config.toml
model = "image classifier"
crop_scale_min = 1
moe = "top_k"
positions = "learned"
lr = 0.0015
weight_decay = 0.2
Rows from block 5 of a small image classifier, named by matrix and row number. Rows with one number within an expert belong to one neuron, the router's apart. Each number is 128 + 32 x the weight over its row's rms, rounded and kept within 0 to 255. All counts start at 0. Numbers have three digits each.
After each expert's rows are labels from the 100 images, of 14848, where the router gives the expert most weight on average: "strongest on" is what is common among them. Only what is clearly more common there than usual is listed. The data: rendered scenes of toy objects such as cars, trees, mugs and chairs.
# router: router (model.blocks.5.mlp.router.weight, 8x192), inputs 0-191
# up: expert up (model.blocks.5.mlp.up, 8x384x192), inputs 0-191
# down: expert down (model.blocks.5.mlp.down, 8x192x384, transposed), outputs 0-191

# expert 7
router.7:088114164175144219181119170154087115119136080125092159159127091149150115093097125125107145066177067068155102153076117094113084110130140094107155130161124118194132111112073083130134126122165135124122135135165094099154117167149100087110057117141142194097111063123101116110112169131099170149144078152113133121117095149082141114119140098128126067169138121112149094150120151125093140148124190100067095144115117105148103177141111090131203079128099136155130167119139207132156119150147107170079143203181147091138131131160130114151150111120159133107060119177109151174134091231134109105
up.1:218113084141089179095101135143112174128159077170133120117100151134116114074108206131075159131091122096119162132204141138100080164161126072118140104098149151149149135130106154111117106024111150144140169154147136140109164154120079179119130162185133093193081123129137112091118143098134164152132171185129100142114179095158139129071131116063137150104185135117105143117127151099089091174137152122102174095168088142131097118051171100123128078129109162146097125134168134130093103089151120132119134134114145143115100185111153161069058206110128143164127144142102166133120107077188174112
down.1:153117076107089137119143097172072127071070142103058100161118108122097116199160078171167130106108098091129107114129098078085126158102144103099165144114164076142139117137126158098162145170127095074145132056100155153168168169096128080100144108202173159104104088132163145160167129109125167129160134109108148108124174166195132139173133148119138154107152134058117098163109177133167128142184122117104137121142161135156141105052108159104106125200136109134146152163158151147064087132160151147111170094139151143168108133167201094083099184141086126114189130093125136086138147145126094061
up.2:161150110134178116088105116076212083159137136119151130120164126150153069123080144110132107123157123196114142134115136137155112082179101101118107143119132150106129122134180140140156105054082103146116072168116153106127106127157155180133211149111115102212100097143133073137164088140118139122082124086062153126096105137135135122060123118140177106113168187141087185079158118134125121123108134205178149142177141139146135121074119150135154158060162086108189164134089102166161108132152116114177133081102089121116163160116151147123084147128114096140142152111127092144194042130092179084
down.2:162130132125118165070091125067123165176146143137159166130093137120171140121113119168118123063201134151109117145158142096189112158163118124124131093082110117131149121091151089055147124109124126107142141171070083133179123125114177142166096168132105152127143132179063100116079101137141123118143105128124187169123154096143151186090149129122124138145140102099107142168162142125149115179137155060066105099120176136106055127136182174147156084154141068095178144128135160077151162146121119118144185160128117102112104133121139107150149102125129010163098148108101125049098080157139143031
up.3:094156106115134098149123097082159119134197134163143129155137137135158158124116145170134100166172130122078173134173150136191091083108125126044113160080155079111132144109186132126073147174143138097119133135148097084142164110120206087138121131122140070148126129161124097134083069095153081161153104080095195120136096124100116187116141049136144139153125169130099104075135137154165127134138196227132148064119148049146140115155174151132101164133139128135166131134108086113091185097124103104178168103110127091169136088106137110117153101104124169157148111069126085145135148117041129160
down.3:078125150098133139184088140157129120146115142144090061161093102164095119154193126112106170081196189150155117143111092111096164095136145149120111107170151131148123103101131122127078136105133109164107051108192185106124147131080101083134122080155119133090114138107141149163095182113118160111080100110161158093087218147146187133148161130172124087102101165164175114153156081071115138093110102106098171104146087174134158122080141119105106126118156111165113138193094170131130118124132197124147133166188152136159147069135228131131141101111096086150077126133061077145130094154135142126
strongest on: orange object; its colour: orange

# expert 1
router.1:141119114087146086135154087141200126098117159089106105086111150128126139130191145175160095192126144168146140168141165128165119121162066143090118128129091096078104180185133142109067189109134109131130130126123189107224136098185168125170147106104150076114161127154102139177089104091095124144117095107166112122127141138125155097150081080166119155101111149185151181126136145160105128100136048145195098102164160102137152063132106210086128143133132149109106127125088070134186126141095120147145130039095085075166135115120158103095138152098114095154162127091184111145113167130132103132
up.1:091146131165164143085118166140113076139086154125111147125157119090125118170133086129163126082126144163136126111098116184106162147153179157159131148161151127111109125116166093090108128179117085147151079152043065094100089186131110151118179077108146152092122112110102103121203071134098180160156152154125132102101113066128151104124144101143087102173119088094060130144111143132156124124051118124148078158088176102147119202143085129187194098083151080169138141120116145140166169194148149129115104184129071122070122153190101117131099142135148102100191088101138177086119102112100139146
down.1:101107161122174152094138120107114103130033101149133140150068106092138176155117105147170129130125143143090093110122112147122200108130148175136140129155081085147161106115181141179137093152110103142175136125081105107105138128084234076098190114158132166090104066148135116152134132138101164167127097133142182129077126142099170090185117142134100176123106108159117144125086125145147131066095107107152102114063115128128119133146135124116164100120108123192183152154172153105108121105154162154127119140185108125135104145192116197201103079137149103097148113110135216029143162152096102128
up.2:137115154127125118108135126138136078096136141111034127104145157111111192162139121121121131135183143196091087147123115166091091152107119076096155132107179171119185161164145146127129120110066212164133114143166148049092146119130066132120166193160185088195149131102191117135107152092144146049165096097090064105140155138076209095096142117118117101123148165136182122107090153125150124155109142130117161173152084127155088158159101140105163140128101105136145143122112111135126128099095161148159086126052206149128073081146187146115133160080150097110116146112136142154102122103123095128
down.2:141108120112142044116175187188148096163118142103104188112180163106123138170133114130105041081110149138195137130116156101092079163108110114145146132098172118130137164120103090120101084159136120114167150162114149136114068110129116162159164143134122132161123093114146130123146109172210118024136132150070133072131175107132113081149113120127178077135139108046077097155105107114135128147122187109092164134129144149145078172156124112142106180110140119101117053141088098181104150146153142056146142129093207177128175108140087108107127117133145153095143106138130160179128122132113069086
up.3:103149125174147148156071114114060140135133133168139155209120069115123117160112055077093134069140102096052147104062138164140129096123194113142103141126079141133132102120177134152146115159124105138089123139142135108150134131125083153109152118104130174119122091113180104094164155125107099177147179151097122175097089151151054123096121129080154136200170094128142089153137109128185086111099174132108151145103112166100149128134127090122142127088107127140141157095116139130130138096139088125062155153131140133126168194119095036149172102176186191110136112208080172152165082154137104175
down.3:144131161052119118172086131187158156120047128157114147155111156095129183149158144084138161112088132162152083169070093174073176166138153140116183097155096101141163059113191139204070097142086171181105156119137101113078118083106203132093146119121162142141107116133107155155096127069099168143173147122104172066117137125092124132138153124126114123123058099126156115164129104092093143108114079092141114097044116144127187158123125166149154115134145101148123186151144130142097116134100146141128118151211144156176101107127139141135102089151095122110108094134100186066101145152126143156
strongest on: light from behind the scene; count: three; umbrella; largest object: umbrella

# expert 3
router.3:108162159179112169115128098117099156118111187152143107165104094103163064079097179096154147047113166138099106130149119174155168108151128096123084100154156124110105127157163130142133084214132155141112107149118103134099168137156090139062164142141199103183111153131113079114116180149167157125084106159097154106166142088143126131068095178102099140151142174096118144169152086213112061134109173089150128115143090126139137095116133159172166086099162115144124157096090203089084098138121102148110171080138120140104169121101113149164099174130102084130148165204126095115168100090080135117
up.1:132111127182101165126078144087139011081156118109089111077103141080141119116173142153138130110114144220094106122135143150166123127156080163143129113110157183078122120175156149099107119079132076136128115171130143136143079165166089168113115168126088148178104176181153069142160162130121144136153127068161146122160058143139112084125132138139113112079083124089135205087133154151210143134150130107190090095120133112133078131161095102107119132181083136160141106095219116169146163116129158128138108088126136140073092140074156143137118145081145140130132123093148139158085090105113157082
down.1:186142144181125114095160116092154159143078119155121136100148155134147112117024112141133147153123098139149103086156173132145146096154113113143169109140075130113132098130167123132196135159152074126135079126124065061112171108103147160077146145103131168127095079136049133099134128099135110133155135174083106101128106146087206137097084137142106200168137096207093138183167150152160164181123143102095112147117118165174150114152057167158145101137119053158146072154144123130113142117163141184135146120130130101094074156173099148127079154080115117128146123094126131104139106166060113048
up.2:117127151155085176154137107118153176105120143097114046178097100098072131113142130119118126102159154115135118159157128177191169103170112148139088069128170042082094111148102131151099126147097145114066218106153178106158136118151130124111110149132210169138116123144133114145079177112132112095097152115094084093159177170128116079085102147133129094107111235154180155121123126153105150079093144105140156104155106131146115109121090193138109123111172146100089195129091152100101134135106109128113119117151157136148162099114159152122167133177172132120090141200117157115054094176121063143
down.2:115094149155102151138171163109200080149167074151174132056103125128162137131124154100040142115119187157074114123138107159169140130161131181073114107123164152137136125061143103144124093068039147118118125125157178132153129090150163133161162146105124124147125133170157057133119085117133177140121116094182148065141097168153058085175138102125116088104065140105138140072147112103155142099162137144149108089088094127090159166167156087138177174180105164126124134134123112154151093097147162099219077118148103127192126095108158140135172099153152175150098113112129125100101092115116126099
up.3:142087112085169133082165155100129080145140106095131093120100188078030136184112058127112099115172105166078151130133098127142102189049150133154140134098128124136170146116133132145177126132137130109175080121127146123150100118118115085179139115144093109097221103173162113145164018141179121097157119086129102173118131147092095142176142127105119112190116121096117113122151169096103154085120060147110147165155138093134170131116179139095137187136120102111193100124123093101121118114103119127169144154062091107148109170168153105106143111136144141113140111131176152068113180106153060098
down.3:158141190138154141129125124117174129146106150098052113089126085105145075099116127119113104097140137110122083143130115084164145101120118065100122123167110139127112153132164065100092144183147091119174025168114115081158180127181121103164167107130149193116128099124128092081116214115161144155100083137177165082162114121169201109157135118128107096166155175098144190170172143161156082133109102136124138123148151116077098134153097187137191118145158067141118122055107178181118146193137157111059167130107125118137116133140112103088091164130124109087126135128125123154119149164152072090
strongest on: count: one; light from the right

# expert 6
router.6:155103127105096101076149142085144124139159076104127148105151168081147182171101113206117127176138167100113086142165093143093132176090092137115159140098171157098149044090090117057132114081084071098112134108113162147125093142087177167162128169103138128131159136147148138114165093140103100094173180120139131107118161159129139160161176119110155107116092115066057136111115161109183198122134130139078115118164160156107164173158149125146099120159214092147130101161096133138125149111177158090188102184135088164107074132124131166134112115195105093158095133077113148101089144073117138091
up.1:123118061151161159136094132105129121111184153147136157160071110135145108116113136141106134069046122163110136135128152135138130139106119110057107123132156112136123119120146119138095098081144168148119189137139057156101188156188133174108062151182114111223070137166097099110093208130142120093112123172165125159172167141104093069119158114111173133159134132139163141153121117121149106193152133113089111099087127160062092113128174165111099115140059123117103120103159131189112169116110161111098128127122148157166118183092180168141185107059145108114101168155104133148185047124156148135
down.1:119122129105147100082194140083122120132127179126139162192071161190114152087115077064130116110073146176119130088070113100156121118132207110102066166142099115140109135165216153168101090184144200173110066132104082132054102110079116154125108166166099133177095152149087128198111142113142134130109128121123152159138138087151107097134133097131118212148141152199163099150143122147145104142140089138156112106084136171164100106120120152141167140115121124103145145078156127151106124097119159122089127129048163139095157161121160111109161108054155121078147178170095130103145118142108143123
up.2:151158106179187149121084138103141124151144095154064137167148155124143121094072129158140128160118122202182143123163169112138051153130073123156087057100130144098083124101138146158045057142175103109104070141158087090111077139127154192068144095116117092131171160104128125118162134119148122114124108091147124124120134156138153115117130111113091108142107111100114120144185144149107128192095115182179119120154136110139133145146083133157135122132170072169132101132129099095099151128161196141137142058143183132138126069169174127101107129162100215092168110161122103172131132190043105148
down.2:210142152144130150147112107114111210124107161180057077110164126117112159150128138149081096144124159138176126096152133109161096134158100117119099052105163124137096116046155091122084168138101122128165133107142081163162116127118108128102105128152180089105174127101110136185098190091158074105170118104149157140133072094166139088117098176154067120173123135113097100212137183161125109154127083124175193082145140081148135125104065177121129122129079124157077094158119095118097140138129153146138186100202145120097120088120136135124120075175098109085174137142151171152100146165099117128
up.3:079140141160138142196095122103184148138157134155155144151153096116180109093125119101185166177139134141087141173171172090135101085231058128097150100135094099207119152102154133159044127119138115172156162148137136119110169136196162118105119133106138097138105083114101100115134148146111166105105096133079134087071121059096195142113136086173156124086127121158122186041140072133108131157107128174128111071120093133097124140124150116170098082119155076162156144150139151108152132120091096138125171123151073121141110119124120114158103119131132073130112143097178166191172104127130179174
down.3:147141114146157155100103155107078146152112168140150155136117166101113107173141122111138142082088060135129120142072191113120085159210136190124129133136107091149135133128138097129144098077116130126080208165051066139111096128125121187135077130096072146182115116106107156120108130170121160130140149145104111128083159196119078131075124138125145140164168086123161111117104105097123109195112143041076105076068180161123090139138079125156094108139141165107144116133175138174109157171091067137066151181113134112112123158175161085113163062168123155118109127156085170150142118169147141157
strongest on: light from behind the scene; hammer; ladder; largest object: hammer

# expert 0
router.0:157116163189162176107122163106065158156124165165080123120187109097141121136128090141112124080148097116100124098104140122136105156117107147183103129152109142110130182160121111110176131169134079092164165196078113110139105161150007136142132101129111131125167081090132121098174123156179157145165111173123144158085111081123103119103108153098109143148165071084086106142078167134106071151129188087090109203104136078139142128170105051110146085118070145136102121107150174128107135140126123145096158166141086081048119133128093124158121135161153164066190131168153162139147131127176117160
up.1:155149111140104167134128126117101097144142059146168123087172092126112113155163177118117129127087115108135116107153124119184093147053089157149089099102098127108173187092135151155162153136160193101157142101177110115120180103123106102157127130128127121104156164184152135110130169135192114076124062158091062153123064130092141085148172163146143079164166132100129083107127190155053158090153106144138152189180067117106106118100153159127135196137151127145148089148157093134085101135162097053159104120138201145145133109136098133164095126086166121131151086102145080136089124159132052080
down.1:133151121075137111082052129103165128143144135110146114122099100124104200139100033071082123154136166159054127135174078165157152127085152094111123160102097100128127168111133154105129124149070207122113086171151160101115137123092108117141175161171115130146173100134156114126111125066139101149110154093126108147078121115143179133132179134138169150090131199193158142126136101140159176087099105169089073072134098126103178126109206153134135102126139105121189163141120124091107070087160142109164094131066108165146118161101168106102165147154108126131074187088141120098095152129184141098
up.2:145141090127158160120081111096179073121142060133090108104117136132110151081117107154142143134158134180042097134144123180130116092116106108133166156092114161120166155116112155112130156044142087178171077153139214113174114159096124138163139132138143154141098105160152108117123121141102103200124126130128126133133125191100099165062110026074135108144157140196171157115121150117162138099094154166117208155152092134105160113125169135062122157113123101170163120087088146097150123086151159103091089120120142120129077086111161046123111132096080177177137178109088138127150106155155151113
down.2:174135160125164119142091158133120096159105116123176153112211133144134101162106087112074096106111155129104089125142085126120118112076158228189094115127139162114122126109163092135161153085140132136119165152128122092103105095091126141145139083127103150079119090120133137101172171160150178058112117154136154123118113170129185136088132156114118099143087143129141108118151094109115138139193168126058043109133114077141137102124178088162125122135106167138145151133155162116096172140141089096124090160165131137100125127143144167221153149147119000146098093101109120099113218155171147121
up.3:115109139143138132131092133133125080116130082174123097121163084195128193149133173141136092146146155231123114131152134181159060180136092146136112116077146122079144166093159094123059120110103159096124169134106128099153098116101150137149162125126135129091192145085134121115082155128181079090164067086117110155118134133136189081158119147153140117145135132164081077113102170203079157121114149150125120140142168083133116129164127154144149111094120153094065128127155149123124115161150125120201080102120176102127119032147162124142168083119176107074187106132103129156071149183168078107
down.3:098142139156156166138056187140109080113128163147134150136128062135134181123133029090089145118149115137106102068125079076110109108164164134118122135170126140203142170145160111113161122196101177111137133142135073075050133148153075109106162116131157168125140081124136088101123194103087164117108114155168141100088082100128165072114191133160161098163167092175155138119116134098175097124098179202113077116107100150095091172107132108146167122119099197174171139162150151133077122146114117131132092158114123147107103124139106085171117126143190091145097161110106071152142145108110125136
strongest on: count: three; red object; light from the right; its colour: red

# expert 5
router.5:109162156140120117153096156105162097174134073151161133121102120150108151113099131048109138121132143136158162102106152154130159098120205130175120132166105127148109118072128115193112118112102163191113109158131072113053125133069124109100104139098074155123042152072121119083150130140104130139137123136115165119144136126161096147117146121146098146138130107147183113126158060052159154123119105154170180129042110155108042186168155089165125166106118113128165121102168132135171113119114197097120100188138194144140123145159142148142142084103158179135115065097087150117111118132131213191
up.1:109086109149188169127144111110094124151121128114115139124140132072125115125097129185145119136149095056074156202146100094091098110106072153066156138093156133141167177163096126055129176106181094090164112105133152143174150149192119095171151087142153059135184087170204138089164113142130164127111116114201066162092117147138118171127120093134145105148176139085103157120126186111107137136164141152106140147183116093127140073076134104075106146183158168153141141174129136107090101124111088152089137108140078060109135161091106092146088175179181134128118146110140097154148170106131124135
down.1:117117100138095133164053103150139092127098100137121110091179087139079131096099132168115134117141146120112105092128101130099166133096109188123090175102165147141116107104113117123160123083144114130194150100145079165152131180117139115145078106155118143104181146092139171114134157135149092152144137172191088153103103168115109069193127164196116104124116131138126128102119159128054178117108115135083085150118115178074156125092109116097065171202058187157079167173162172133106117124186085150127072156164079123118099082164099194172111117091147161104095136163130143133102175157198142122
up.2:103153067177085133153104156052182077110152144129146117097121112123151120118119142137140107129171130128112143145107150174208143130184120159093137140093154146139119134111159109085127115094136038108126158118136155134148117113156173126127142135112137100169096141122133067099185108134137138117090098078113178127153098107123104163127157115141167095137151116085156204042163113099182143152117150172171142092133119115103170117140122092100010166135116130146130151123134139218139144089125083063186154078112038130148161150108159096143111146140154167151098085057130160166154119113122131167
down.2:083119064125171120124102166139128145105104109118169139181132152204150123124143173148146116162095091143160119130099107075097127045163126121123166121149129133225096119120118119114172125083123145157123163116133087150115112118162174142086126139175138145142059038068134113160186140148062200119096096109132122130090097107059133075096120157159173146170156075163107136100112132092115113163099084140133137128115096142161114133086131136120106121098086145135095095182150132211104112101136089158121163191164120153142117133150098144130086140145143088128068206134082118142199104170150136119
up.3:141131104184119204112011110102160085134126101165142097146140171110153122095068172130140164144161156207135160132160134172108132128186151079112158039105159144134086113092129156135139091074133126144146088083113120117133114149152119170115204172128163147136107111084189140126160168102099089081140138116158166146155132141143125086111123145110131099149169151154130147078123119075106119114104112179115174121163105141168081133114086156105101129138179091144143114175139122123147127144190146087101072117083141171102080210115076122053090173109143140142125161100133142087131082144114138103
down.3:058138141164116149109222204133118154153101143120153175133075148123207079162085169129128115118147118149112079120089082070188123136175176159093137177112137112170134138129145058137162118083116158113088165180116107115146086097149119091170137143152110170160084130145106090146122146144149150135073119183087156097116137069175146152127166174125166106106136108093164113104117102116126115126185208090091049115105139112136138113116136120182115105118134139127134172056148161161109152148076093101144091196115130114186152140090167110143118111130168089152090131089126083104153100151141129113
strongest on: light from the left; its colour: white

# expert 2
router.2:127120062104134129112143100165085137096103156130157125172114118176066111149147094120123132128076071130133174101101108082108136141130138121140112141058154124166140145122156183170204122152149187090141134075164112169118158120095149144113126125185084120130148152124163171153116126122170091142128164125083085169131076128099077117153141158149203136102146104154145096088092174129106107114166168146103172152109119146146145066051142092080066171160068145094127133180203083137040117104126075104139140102105163162162151132110110080127151122117155200100133147198108104107162115158127105110
up.1:140148183143082112137129155144121165133098119120149042113159083147128133118138122097068124161159081113126097133142097164195169172176165122122190106126121121176126150109157073152127157173149106149111101124111168102162179118104080105158187155088169145142116128080109138089126164151110125149117100172104136102099118080107142185106117079124162099169148174121121138112139100101082077098100096179146167151157143042122216149124093190165139123072117103150098146104112136131108092140131163099143137135105133109149150128160145102133090111208156114053153096126107111156033083161176081121
down.1:168092064157067198132107149148076106090116179134103130134088076184128105099136167185184159118132101103164102107102103104131144111163150181108098176108127112157151129116123144125155112116139109185102139080134139134140147112098150112071088095181133180111082116127109131151134165120118171102145083160144150153203176161143159146156124117133096141102085110210165103130164148163167135140183155074106073192104075168107065103170114115082133090135097134129071153091149164137127125098146085113106116101139177133096095178153124110199145153079118111139150143082135133077149111180097130066
up.2:107159195173143110136120119102177143176163066125134074108163098143122140143072179157140098118162193114112134145126096198136114109092142182159115101155158161074125122117094069147116162085169090151123137130131144060176165138131105126134127124071183151116076150097118136067152151181143096105142110097173111094105169130112137141106101079062157095138096123133078156104138128156143127095186147144100102140173125082125203162151124080164105155096166155112086108147069181116150157138205151157071133145175116078103113112108131211163100148137146104121096121131091107166082107139166142133
down.2:076090159178183150167042116116106079118145048111164148085144109109162145122120140186132145187161165120095200104171145137119122136055115112139137110112126159137155164120086118085104150101147066154162141146123189114172107116161157097163221089088127142101157120165172118103165101136099132142141127117173105115094088109084109073149125164114138079111119153095076157136119101128108144107100117155129155171186130047049111151167153048117133153130152161178149109152126106086154182134131128137164107110156104111158140091125084147110088135153165098146136128079141139151117115079178136115
up.3:139155086137167145123102117088170091157199075078152139088134128066184156074143121124121104168163129098120150136119154143169095114172054111123097146056103147095126185136123136055106111060125130134160050203113123137139121154102108157165152211129107109178148160172116100122113117084136135169121099172121124142112087126094129186086143106154116111131137185161113193138148125107108070158109099188176142143159115116153112132149160143117163107126131104107177098121116104137177104127167107073157140105061114117068118133128132102088142156142150076109156142056146107164118126129164201106
down.3:149098107155098157158030156101092077084111074130152115094176116138162211114128108168088133102117124157146123091133169170125104178147111130097165096064139188136153167132089100067166094083126107161150150129069086133154125158093153105145182113152115156110178121149180111098126124085120142164149114178205144142097109156140117095138144118137158104107153073150100169163097131109105159162169171141073171118090165115127092121143092078137154144172133122131134187093189179130132106147143080108160129114158137080104090049156101103167106102133106193110119142105098117160118100152165174110
strongest on: green object; its colour: green

# expert 4
router.4:136133127195153203127109192142046125139161190163134178116158127162104101167101137094087149097126092134139134098165145095120068136141184143155176102125099170150159184141141098057141083133139140144137113145106106099111122083176067111104161071169128175095149118115116093103125141132193164106106109122142129174098120062152194122074143168066115103129199123085089081158157118131125134172119232092084116109127119116116082140126125102131180134089084133135174115071152174107155177139088126120101111146093141129099122097122093139116108131086102082098124098161154120136171143120143113156
up.1:118161138174143129123093124119173120154132103133089069128103123115168137105094167109161114130116145197102106133148124171150100099140125106149187130165154104132115129099199127192089166140105104135108137143142141003182190166224110170136160136093179179138093081101154134131179121117089104115144128076098165106132117151196141111104097046134135122153163170144109094098122127129150096082107089178151129087155152115149147135107115154143155114083169053135118118117091116149144132129179200166096129097141134090113110175138123058120094138107158138137137138095135112100055062146119104123
down.1:142039104105124082089082160147125153134141165152148120123112213119071163195126085148108112124048117190121145105112176122078095130138157166153102103138121157139082102136108146137151100097118146123147153128152117143115134080175139142141145113174129136172161138061166138166171062108138195138107120061132122125124153211194125073125113137177127174128134116148108113103118122128074169138178094158126160110168133142136148085061144116134107119167176139117087091135186126138095049118098062136144195110151137154153102183128086137090127113161101128156105150182119146125142107085158139091
up.2:149117144129111123170109096100132175046177125113142124083129113168186151073130129147088158172141102079047080181187152118203132150173059033114188092123069084111151106140092129131134149134102145097126123185129148141146141089196150150142107193116159093170131099113132126102097177121118082159103112151152142134187132072097153204115105087116135140179162163164106156105130107144119157126106116131125106136183094091114117080168167196143148104168121079140154117099145100119129110092110108165128144105117134105182093120124167115096148120131129105174136116093164154159103124122194125123
down.2:144126106102144131116071147162133146129129148133094160169119171155158120138107102123110126089123100163157107152067133157061095149115155088109109092107177146197141102099125159131144118087114173113095166085177083114078129120145165148100128094184126093156105080104115175185153124111102149101103181115085130150124102154120178104126161166112152155115090140131155073092157128086110093153131184137069092142127134179139142088061154090103138106165114130124134162178148142163064105108111101141106142172153122200155090148064189139104152149137096148205033165181070093104192137102120099123
up.3:112129037116107139116148115158121134076146074118121146144179079129174184097139083142192120177144120143116140149133075162095098145087087086137159163081154100129126084141101159133114135132097135167132139104122100113143160150100118124109124123191196077119151195079135142114220093121074151157183130202137042134111140080110169103162131098141121144117101102142081107118101152116113112152131116192119117181143114090153127116070158082121148099172123124079103127146128106143144116102186122113157102118171115153084073119134079155168117193120142106134161094099165091134164096116164186195
down.3:122115065093085102121151108184135123150133140161129092138118112185072093125162089152167157102131114131152131135108145048070111078095110115140069208155125069147107124136114148133193137151083159142101173103147114143109183158125121099114090124144114177120120124128141163164132122152164174127149135150079106110099144140151121105148096177186151166144180060132134109061133147164072117119130132086062090151113107202153149071072115145108122104191068101109116140168150167148099114113185103143110127133167122127158070138174116094127133157051135192134161171183111116100165146145130169097
strongest on: count: three; light from behind the camera